A small contrastive image-text model, trained from scratch.
Training: 6400 steps, batches of 128.
Rows from block 6 of the image encoder of a small contrastive image-text model, named by matrix and row number. Rows with one number belong to one neuron. Each number is 128 + 32 x the weight over its row's rms, rounded and kept within 0 to 255. All counts start at 0.
After each neuron's rows are labels from the 100 images, of 14976, where the neuron reaches its highest value: "responds to" is what is common among them; "colour at peak" is the nearest of a few named colours to the mean colour under the peak. Only what is clearly more common there than usual is listed. The data: dead-leaves pictures: piles of overlapping shapes.
# fc1: MLP up (encoder.blocks.6.mlp.fc1.weight, 768x192), inputs 39-77
# fc2: MLP down (encoder.blocks.6.mlp.fc2.weight, 192x768, transposed), outputs 39-77

fc1.262 [ 93 189 102  73 147 144 101 154 154 105 144  84 240 157 181 135 134 100 152 191 159 121 122 194 145 155 114 139 106 170 136 184 150  97 131 153 105 108 125]
fc2.262 [123 166 120 121 193 136 125 126 105 127 105 126 113  80 152 112 152 131 152 123 169 125 155 127  70  73 123 145 158 135 100 140 157 110  71 127  70 178 121]
responds to: dark; grey
colour at peak: black

fc1.68 [158 114 107  97 157 140  83 181 182 195 127 100 145 151 168 135  97 145 187 101 123  71 162  90 100  91  89 165 127 177 122  98 140 109 144 159 108 166 119]
fc2.68 [105  98  94  84 147  80 100 118 134  99  92 157 133 163 103 143 131 119 140 157 169 114  28 149 146 155 114 161  46 103 133 118 140  96 132 135 110 117  93]
responds to: earthy
colour at peak: brown

fc1.181 [120 151 132 134  95 156 147 170 124 114 121  93 144  86 162 152 163 126 146  75 187 111  81 129 146 136 172 181 111 131 125 138 124 148 154 127 127 122 145]
fc2.181 [106  94 131 157 157 125 123 136 102 162 141 160 123 104 161 147 104  92 144 160 116 206 217 118 139  98 100 110 163 200 140 128 159  86 144 155  90 121 170]
responds to: large pieces; dark
colour at peak: black

fc1.407 [158  91  99 121 138 172 179 104 115 115 114 153  86 162 120 160 130  84 154 148 136 202 155  97 100 124 149 129  89 154 102 105  70 160 191 185  66 128 142]
fc2.407 [166 114 150 122 121 124 102  94 135 103 150 162 116  61  87 140 160  85 145 164  59 125 169 139 169 153  65 115 124 116 125  40 115 177 128 141  98 111 135]
responds to: mixed sizes; dark
colour at peak: black

fc1.227 [161 195 128  67 158  87 129 139 142 116 152 128 115 112 202  79 166  89 149 119 127  69  87 117 143 166 166 118  68  75 129 157 109 120  62  93  76  96 133]
fc2.227 [152 119 125 162 151 109 143 126  61  79 106  71 124 174  79 138 163 147 158 131 109 148 161 140 170 146 111 194 109  68 128 128 115 107 128 102 123  95 124]
responds to: dark
colour at peak: black

fc1.233 [111 109 161  49 133 128 159 144 114  94 136 137 178  78 166 175  82 198 143 185 118 134 116 138 152 151 115 131  67 126 175 134 175 115 161 137 124  88 157]
fc2.233 [119 133  96  21 161 106  83 174 106 158 116 146 159 203 166 172 190 164  99 132 196 127  95 145 138 132  91  91 141  99 121 105 113 173  98 171 179 121 112]
responds to: large pieces; dark; grey
colour at peak: black

fc1.305 [179  46 123 116 170 134  97 113  92  60 103 151 102 140 110 147 130 109  74  97  45 141  96 126 172 132 133 102  90 114 172 117 126 152 137  85 112 142 106]
fc2.305 [150  91 123 129 167 156 166  99 123 123 123 167 144 143 130 129 121 122 136 103 158 134 143  77  96 168 109 157 187 113 115  98 102 107 110 147 130  94 115]
responds to: grey
colour at peak: grey

fc1.509 [122 105  97 101 148  91 117 123 100 138  99  78 171  98 166 151  75  95 154 114 154 133 129 123 110  93 170 156  18  99 120  86 117  69 131 129 138 141 124]
fc2.509 [101 191  86  88 124 105 142 104 146 139 130 164  75 137 172 148 147 121 151  94 153  91  94  61 101 133 189  70 143 161 110 169 125  78 149  37 110 178 105]
responds to: dark; shaded; small pieces
colour at peak: black

fc1.581 [135 161 132 127  78  69 106 172 140 123 170  91 123 206 131 121 122 149 133 168 127 132 151 147 118 185  99 126 114 138 141  96 143  67 211 190 112 120  49]
fc2.581 [141 125 177 170 147  96  85  95 118  83 183 123  80 137 118 133  92 129 123 176 134  95 108 185 157  96 123  87 160 119 104 131 100 183 159  86  74 121 150]
responds to: large pieces; dark
colour at peak: black

fc1.730 [174 141 184 102 150 151 147  31 118 106 153 124 114 159 113 130 162 158  92 140 104 118 105  92 126 120 108 166 100 130 103 150 140 124 123 189 105 149  99]
fc2.730 [205 139 134 155  96 110 105  98 115 147  72  84 157 119 110 154 122 179 119 136 128 114 183 157 133 115 150 190 176  96  94 121 100 124 172 152  58 117 133]
responds to: mixed sizes; dark
colour at peak: black

fc1.268 [173 138 183 146 141 163  96 102 149 113 191  74 139 144 162 192 109 161 109 151 144  68 135 116 173 124  81 111  94  86 163 134 110  99 148 135 137 109  96]
fc2.268 [ 88  89 122 164 102 106 143 125 126 142 148 159 132 175 117 126 147 116  75 184 122  85 103 121 111 134 120 196 184 116 142  83  94 153 127 131 129 168 197]
responds to: large pieces; grey
colour at peak: grey

fc1.160 [127 140 145 124  90 139 105 134  86  66 119 148 141  75 116 159 121 127 188 105 106 152 135  89 131 160  74 122 126 101 124 144  86 118  65  76 131  95  97]
fc2.160 [142 101  98  92 102 127 129 164 135 124 206 136 101 133  98 137  92 106 163 139  94  96 142 129 109 125 132 155 145 113 157 141  66 146 129 174 129  87  78]
responds to: mixed sizes; dark
colour at peak: black

fc1.446 [118 128 147 134 115  93 108  93 122 201 148 131 162  89 169 160 147 169 131 110  97 121 105 194 144 127  99 120  81 164 123 126 116 120 136  85 118 117 108]
fc2.446 [ 65 128 126 106  75  93 173 179 186 144 163 149 139 146  89  96  97  91 161  67 129  29 151 190 188  85 118 164 186 132 138  46 112 118 111 138 119 103 101]
responds to: mixed sizes; dark
colour at peak: black

fc1.155 [ 80 144 165 157 176 151 147 113 188 128 124 132 118  23 139  83 106 183 141 106 160 180 105 137  98  91 111  82 112 194 171 112  69 188 190 150 129 108 111]
fc2.155 [133 155 200 128 118 109 178 112 105  81 188 119  68  76 146 104 172 201 132  95 172 148 194 157 117 135  99 129 133 149 168 126 199 155 113 185 103 139 163]
responds to: grey
colour at peak: grey

fc1.447 [161 160 214 131  92 144 142 133 153 171 109 153 160  81  95 107 101 147 193 133 120 174  71 124 127 148 185  75 141 155 133 121 148 160 113 140 109  69 117]
fc2.447 [140 118 143  99 160 121 159 135  69 138 150 152 144  95 149 118  88 122 185 125  53 101 190 137 141 141  95 131  85  92 162  78 132 165 131 138 125 117  82]
responds to: grey; large pieces
colour at peak: grey

fc1.97 [156 139 156 106 109 133 144 142 102  93 152 169 136 125 119  81 136 160 189 133 191 154 121 121 168 110 130 122 138 138  70 179  94  92  89 103 185 131 130]
fc2.97 [188 152 128 170  59 126 133 157 137  89 144  71  90 113 134 132  80 107 159 167 148 172 126 151 168 159 126 150 141 117 139  87 175 106 138 101 101 111  90]
responds to: mixed sizes; grey
colour at peak: grey

fc1.223 [ 94 107  79 146 145 141 133 140 130 111 151 124  99 130 123 115 131 121 142  92 112 108  91 146  95 102 133 104  64 121 135 113 101 101 109 148 126  94 135]
fc2.223 [134  98 130 136 154 127 167 183 158  76  91 111 141 115 167 166 141 113  88 159 122 161 110 160 151 109 186 101 119 109  96 145 117 102 171 120 192 127 127]
responds to: vivid; earthy
colour at peak: blue

fc1.385 [178 128 169  88 116  85 123 157 157 125 137 132  83 116 150  58 136 132 114 176  52  73 162 156 126 130  99 144  81  90 110 113 138 129 170 146 125 150 156]
fc2.385 [170  99 159  94 149 133 167 138 133 140  99 141 204 178 191 150 142 169 118 147 124  98 105  90 133 114 156 161 197 139 109 143 189 101 107 145 138  71  79]
responds to: dark; small pieces
colour at peak: black

fc1.428 [136  74 101 139 120 138 166 108  75 130 133 181  82  98 134 153  89  84  88 148 123 198 120 142 129 123  72  58 144 135 120 122 116 124 155 144 150 149 124]
fc2.428 [ 77 140  85 108 172 127 141 165 113 143 133 127 109 124 110  85  97 101 155 120 128 108 160 152 179 191  81 113 170 167 133 119 100 146 122 167 148 174 158]
responds to: grey
colour at peak: grey

fc1.114 [ 92 148 128  96 122  97 160 129 121 152 161 104 118 146 167 117 141 130 159 116  94 148 118 105  71 136 120  92 117 106 106 144 132 107 147 175 120 119 109]
fc2.114 [160 147 166  99 113 130 156 144 160  74  61 117 152  77 114 126 168 180 195 136 137  34 148 171 131 113 108  90  76 149 117 177 105  90 135 143 180 138 100]
responds to: earthy
colour at peak: brown

fc1.236 [130 173 132 145 118 147 150 112 136 114 128  88 141 159 162 166 156 220 150 177 127  91 154 117  74  84 116 105  62 142 157 157 137 104 143 187 158  82  51]
fc2.236 [108 124 121 109  82 149 121  85 149 120  97 147 146 137 158  76 121 110  76 150 123 143 134 133 117  66 116 139  87  92 126 127  64 168  93 115 177 132 152]
responds to: pastel; large pieces
colour at peak: pink

fc1.171 [145 109 135 140 110 158 191 153 145 113 150 141 178 122 158 134  79 199 144 168 160 166  63  82  92 142  96 147  84 129 123  68 120 145 108 136  77 123  99]
fc2.171 [ 96 114 135 171 144 125 140 163 206 100 131 104  94  87 107  89 149 148 171  88 162 113 128  90  84 117 138 105  92 165 113 155 112 106 127 136 142 136 140]
responds to: vivid
colour at peak: green

fc1.463 [124 154 142  84  71 148 125 121 136 104 157 108  64 115 164  98 173 138 124 128  54 135 179 117  58 117 135 129 176 114 156 141 120 120  83 119 177 109  78]
fc2.463 [122  70 150 146  85 120  79 102 149 128 147 159 109 147 111  94 133 123 143 172 151  93 165 133 171 105 128  93 124 119 104 115 111 106 180  77 181 120  44]
responds to: mixed sizes; grey
colour at peak: grey

fc1.436 [151 155 102  92 116 122 143 140 145 161 199 107 118 183  95 121 146 106 170 114  62 120 116  99 108 173 116 130 110 118 166 124 170 153 166 173 114  88 157]
fc2.436 [109 115 163 146 139  87 116 140  66 206 121  78 172 154 138  82 151 138 113 160 101  78 119 162  56  87 152 163 117 190  99 126 109 155 159 109 169  88  82]
responds to: mixed sizes; grey; earthy
colour at peak: grey

fc1.504 [175  77  91 113 153 114 127 191 139 128 121 157 188 178 196 181  67 157 120 177 147  83 110 126 183 103 100 109 101 135 148 156 123 138 180 114  76 113 148]
fc2.504 [107 152 149  99 148 116 147 128 133 105 135 142  96 212 129 199 116 114 133 134 158 143 106 149 102 163 117 183  66 137 126 136 143 182 125 124 155 113 200]
responds to: large pieces; pastel
colour at peak: grey; pink

fc1.544 [141 130 125 166 107 161 184 148 141  96 165 118 133 125 146 138 137 133 117 107 152 135 172 113 117 188 106 110  64 117 107 123  84 119 147 171 139  72 117]
fc2.544 [121 143 169  92 164 126 126 148 119  94  84 167 111 141 117 128 135 136 137 111  82 114 131 145 114 136 160  99  91 185 138 121 170 112 146 130 136 136 125]
responds to: earthy
colour at peak: brown

fc1.616 [197 127 146 117 128  98  39  82 130  89 145 143 122 139 119 127  94 169 142 188 117  81 195 205 100 184 118 174  98  97 129 138  69 126 101 133 112 127 103]
fc2.616 [130 204 147 136 122 187 161 113 117 129 117 153 132 178 123 142 114 142 115  85  98  84 169 125 179 111 163 151 161 166 144  66 107 196 148 193 117 185 132]
responds to: mixed sizes; grey; dark
colour at peak: grey

fc1.41 [ 91 107  97  61 153 106  62 137 147  87 134  56 139 181 126 120  90 131 110 128 124 117 120 180 198 130 108 123  99 183 137 129  50 109 190 152  96 106 124]
fc2.41 [106 123  92 145 107 160 110 125 161 155 188 141 129 140 117 130 125 147 152 104  85 140 122 123 130  89 138 138 155 167 114 102 153 151 103 135 137 193 166]
responds to: large pieces; grey
colour at peak: grey

fc1.706 [ 99 115  80 116 134  99 201  99 159 142 155  94 140 110 145 128 191 113 118 132 106 117  96  73  63 154  97 126 120 163 155  82 103  95 133 158  89 108 102]
fc2.706 [129 106 110 158  61 122 113 104 128  99 101 111 136 105 126 159  96  85 114 137 118 127 132 157 137 125 139 227 104 178 129 124 149 118 187 228 144 125 129]
responds to: pastel
colour at peak: pink

fc1.578 [ 73 202 159 140 178 143 132 161 147 129 112 141 153 142 110 146  59 111  83 150 168  64 137 147 187  93 154 102 103 164 159  90 101 126 123  78 128 107 145]
fc2.578 [147 150 136 137 128  79 107  83 109 118 104 137 138  63 176  99 165  95 103 162 181 120 136 152 106  86 145 171 108 157 150 154 144 132 171 157 109 107  64]
responds to: pastel
colour at peak: pink

fc1.359 [125 100 187 154 150 147 136 183 126 119 162 197 143 130 114 197 118 177  70 152 117 168 156 127 124 121 141  94 107 136 115 143  99 137 123  83  79  75 139]
fc2.359 [111 113 166  55 149 114 170  66  97 136  94 151 104  99 125 129 155 138  70  75 105 125 166 127 133 158 152 119  66 149 142 167  86  87  94 110 117 124 147]
responds to: pastel; large pieces
colour at peak: pink; white

fc1.165 [135  71 110  53 130 177 116 137 114 129 147 109  88 117 120  96 136 138  78 116  88  71 156 144 114 114 146 101 112 123 102 140 198 131 145 138 138 101 222]
fc2.165 [139 141 167 164 136  99 202 107 140 136 235 147 122 110 141  85  88 142 123 122 130  75 122 162  81  81 134 158 166 129  93 102 134 123 136 122 131 110  62]
responds to: large pieces; pastel
colour at peak: pink

fc1.487 [170 144 127 114  84 122 118 139 133  69 135 122 138 187 106 196 119 106 162 178 145 122 145 186 189 104  95  86 114 100 119 163 116 133  91 170  97 106 141]
fc2.487 [119 131  98  79  50  93 102 133 146 150 180 115 128 203 117 151  80 164  92 161  94 136 159 113 125 122 138  77 103 143 162 112 179 167 136 143 153 143 128]
responds to: mixed sizes; pastel
colour at peak: grey

fc1.724 [144 114 120 153  98 138 117 184 102 136 129  62 170 160 173  79 124 222 148 103 159  89  81 143 112 174 100 126 123  69 140  89  97 102 136 117  98 116 125]
fc2.724 [107 128  72 112 105 113 108 115 187 134 130 157 153 159 107  93 139 150  36 131 170  62 129 152 156 130 174 129 123 124 181 130 191  95 122  84 111 155 146]
responds to: grey; large pieces
colour at peak: grey

fc1.320 [126 112 127 155 129 212  54  76  55  73 112 128  99 133 101 168 108 117 157 121 116 142 161 103 107 175 137 106 113  94 146  82  93 158 127 152 155 165 103]
fc2.320 [110 160  82 114 118 150 104  89 165 121 150 120 152 134 112 132 122  73 163  97 203 147  81  56 121  83  77 142  81 130 149 151 182 145 106 191  65 153 173]
responds to: grey; large pieces
colour at peak: grey

fc1.191 [156 117 168 126 128 147 114 115 146 113  98 172 162 136 105 127 125 202  68 118 107  98 164 146 107 155 102  53 112 101 114 187 163 112  89  74 136 175 152]
fc2.191 [ 60  76 148 134 131  53 140  88 104 174 137 186 140 113 120 153  93  99 103  94 132  89 199  96 112 132 154 143 127 104 166 129  99 156 143  80  94 108 166]
responds to: pastel; large pieces
colour at peak: grey; pink

fc1.95 [ 95 149 204 136  93 195 105 209 146 186 159 201 122 152 124 145 171  94  80 141  99 108 119 154 129 154 100 130 112 137 119 120  99 111 155  97  83 107 166]
fc2.95 [149 157 170 116 125  31 115 167 147 106 118 139 133 147 155 189 110 125 122 163 127 118  99 128  64 125 194 153 118 121  90 118  66 129 121 110 125 165 101]
responds to: grey; large pieces
colour at peak: grey

fc1.534 [129  75 168  77  38 143 123 141 132 127 173 142 142 146 165 147 138 102  90 163 123 138 134 162  87 105 135  77 100 109 134 132 125 103 134  94  68 107 134]
fc2.534 [105 101 121 145 137 163 143 117 164 110  72 128 148  76 121 210 161 160  97 143  79 154  96  78 144 131  74  89  85 185  56 126 143 159 103  87 167 146 133]
responds to: large pieces; pastel; grey
colour at peak: grey

fc1.194 [207 134  96 117 138 180  94 154 139  99 142 127 138 148  99 173  76 165 169 125  75 120 102 141 188 162 133 161 124 144 208  75  85 161 111 127 116  89 112]
fc2.194 [147  92 105 172 145 126 154 149  84 146  72 162 102 147 104  84 164 129 172 157 157  82 105  94 146  91 114 189 133  92 148 116 131 100 135 159 112 156 183]
responds to: dark
colour at peak: black

fc1.40 [109  90 174  69  68 169 183  76 134  85 151 164 161 138 115  94 170 109 141 154  81 120 144 171 162 163 119  72 126 193  60  85 163 100  94  97 118  93 112]
fc2.40 [109 131 152 106  90 127 116 118 161 161 156 197 135 119 164 145 105 120 134 150  41 159  94  99 180 149 148 144  85  35 145 134 146 176 131 100 137 130 107]
responds to: mixed sizes; dark
colour at peak: black

fc1.669 [135 129 136 150 157 138  92 129 116  87 130 160 144 160 143 130 181 157 127 158 126 118 107  97 231 122 133 177 118 147  92  84 103  86 178 143 120  99 111]
fc2.669 [154 135  41 163 106 128 157 175 121 130 151 160 177 148 133  93 195 133 143 158  51 116 189  99  97 179 116 124 129 159 166 153  88 152 101 110  93 166 154]
responds to: large pieces; grey
colour at peak: grey

fc1.637 [117 108  85 163 118 116 135 173  83  99 187 122  76 156 137 111  84 131 122 131 120 115  88 134 100 121  90 170 121 174 107 105 140 187 155 201 185 120 125]
fc2.637 [116 183 193 155 134 129 126 109  94 214 163 148 119 143 126 171 125 153 121 115 122 189 123 153 113 161 142 109 141 124 151 174 114 107 173 138 111 128 160]
responds to: earthy
colour at peak: brown

fc1.282 [147  64 134 111 160 120 121 148 102 120 117 135 147 137  88  97 155 131  48 105 170 175 231 182 139 193 128 171 108  91 115  85 175 117 100 116 208 139 168]
fc2.282 [130 124 184 156 156 141 103  77 144 132 144 118 131 118  76 158 122 134 104 103 145 146 170 123 146 128  76  83 102 146 143 129 127 204 164  98 102 141 167]
responds to: large pieces; pastel; earthy
colour at peak: pink

fc1.607 [131 132 140  97 153 172 120 134 120 107  70 107 138 123 122 152 137 139 108 167  32  91 165  81  58 122  98 119 104 108  94 153 175 101 119 106  56 113 122]
fc2.607 [137 130 140 185 153 134  85  92 155 104  78  96 180 181 104 159 121 145  96 121 186 151 122 137 127 118 158 135  74 118 101 142 148 126 134 102 146 169 185]
responds to: grey
colour at peak: grey

fc1.126 [138  93 132 136 134 131 135 153  96 104 116 152 145 114 134 160 142 142 152 164  92 145 118 112 108 192 118  82 108  96 125 142 176 138 114 124 118  89 164]
fc2.126 [136 168 188 122 134 127 103 170 112 126 129 106 116  33 100 118 121 133 142 190 168 139 138 148 113 139 135 134  49  97 184 176 103 173 172 126 123 100 129]
responds to: pastel
colour at peak: pink

fc1.604 [116 162 159  66 132 169 183 123 149 156 156  98 187 179 220 146 129  92 171 159 105 154 109 110 182  65 143 144 115  90 126  44 143  62  82 118  75  84 137]
fc2.604 [154  93 119 100 152 127 115 128  60 161  83 142  63 131 131 155 141 181  95  95 151 157 156 164 139 102  86 108 159 172 105 119 100 103 147  85  89 156 113]
responds to: dark
colour at peak: black

fc1.731 [ 76 133 107 179 124 106 170 144 209 147 144  96 206  91 162 120  93  86  89 149 194 110  94 162 138 172 168 173 150 130 114 111 135 107 125 153 164 161 156]
fc2.731 [ 86 130 142  88 179 118 186 127 125 149 151 141 127 135 100  85 113 142 108 137 145  91 152 153 132 113 163 121  86 148 161 129 118 117 131 136 154 128 101]
responds to: vivid; mixed sizes
colour at peak: purple

fc1.154 [136 102 139 120 134 157 117 171  76 122 139 120 133 138 121 125  97 160 141 184  81  95 140  77 104 132  98 123 148 138 134  86 103  92 129 117 108 156 169]
fc2.154 [124  92 160 189  68 159 108  88 126 131 143 102 119 160 112  71 110 178 123 108 126 125 131 121 165 122 148  85  94  85 141 116 139 151 109 132 122  82  83]
responds to: pastel; vivid
colour at peak: pink

fc1.513 [112 114 116 134  88  86 136 154 106  60 146 113 170 102 150  80 200 115  87  92 153 170 115 103 101  99 107  88 118 138 112  99  67 151 141 123 108  79  89]
fc2.513 [171  94 177 179 134 163  93 110 123 134 104 112 129 124 109 114 120 166 141 110 174 171  94 143  82 114 155  90  95 135 115  88 155 157 125  92 153 156  75]
responds to: vivid
colour at peak: purple; blue

fc1.156 [183 152 128 130 189 122 189 110 148 124 130 125  90 159 150 153 163 145  44 164  98 137 135 117  63 102 149 113  94 124 199 104 118 171 131  73 131 139 179]
fc2.156 [104 181 115 164 122 176 139 111 149 122 209 146  98 108 115  92 158 160 111 160  84 129 106  92 167  89 134 131 121 154 136  97 197 102 124 124 109 149 159]
responds to: pastel
colour at peak: pink

fc1.415 [130 158 161 118 138 111 114  53  86  81 107 175  79 162 165 143 144 105  94 119  68 137 156 105 167 122 120 105  47  60 108 129 101 142 103 129 138 111 167]
fc2.415 [141 137  80  89 129 136 110 116  94 113 132 128  86 157 153  99  86 123  97 172 196 129 156 152 116 122  69 120 201  51 162  78 121  79 155 148 152 100  55]
responds to: dark
colour at peak: black

fc1.757 [130 185  84 123  75 200 104 112 171  87 150  53 149 132  92 110 114 110 135  56 120 116 136 184 155 165 102 150 122 135 133  87 160  77 118 134 171 155  76]
fc2.757 [126 139 147 145 129  75 145 161 123 157 106 142 201 113  64 121 105 124 165 169 146 107  89 100 175 171 125 119 112 124 109 168 104 106 127 159  74 186  93]
responds to: grey
colour at peak: grey

fc1.556 [105 159 108 157 141 144 132 102 127 147  70 113 154 154 103  94 128 150 147 156  66 137 138 105  91 107 156 153 137 126 150  97 161 171 108 132 115 162 153]
fc2.556 [100 124 142 124  96 133 183 107 110 122 177 126  76 112 163 129  80  83 169  86 121 116 130 127 103  94 132 148 118 168  85 105 120 140 106 136 115 119 104]
responds to: dark; pastel; bar
colour at peak: black

fc1.195 [180 177 111  92 130 159 137 115  83 123 149 122 168 201 126 123  84 105 118 107 137 150 151 121 167 174 183 116 117 112 107 147 108 150 143 121  71 153 166]
fc2.195 [145 127 122 142 178 117 116 151 113 182 127 177 132 130 126 115 140 146 122  70 103 114 121 129  85 109  65 148 100 131  79 185 166  96 107  99  70 164 130]
responds to: grey
colour at peak: grey

fc1.688 [128 125 114 150 164 102 166  88 116 166  99 132 197 106 133 211 132 134  84 111 200  89  96 195 197 127 106 110 166 138  61 120 134 132 140  97 115 114 116]
fc2.688 [206 108 108 182 169 139 120 117 121  92 117 198 124 121 144 124 105 131 143 115 160 136 121 101 117  93 130 205 105  98 120 107 135 113  92 142 139 117 129]
responds to: vivid
colour at peak: purple

fc1.448 [163  83  98 151 170 176 180 133  59 144 144 110 192 186 152 148 124 137 124 161 107 167 148 104  49  98 107 102 121  75  99 152  80 125 155 153 144 111 127]
fc2.448 [163  79 142 107 110  89 131 132  86 157  81 122 126 113 138  99 100 142 151 127 108  75 172 114 112 155  80 124 106 110 131 130 139 122 137 147 162  69 119]
responds to: pastel
colour at peak: pink

fc1.672 [161 152 198 152  86 153 144 142  93 129 167 157 139  91 165 186 156 192  75 164 114 100 120 132  84  76 108  90 115 107 151 143 122 115 155 124 125  75  98]
fc2.672 [ 81  64 145 107 123 144 153 158 214 140 111 105 128 141 153 128 122 169  81  73 122 112 156 105 150 159 197 130  69 112 118 159 100 123 132 141 154 128 154]
responds to: pastel; large pieces
colour at peak: pink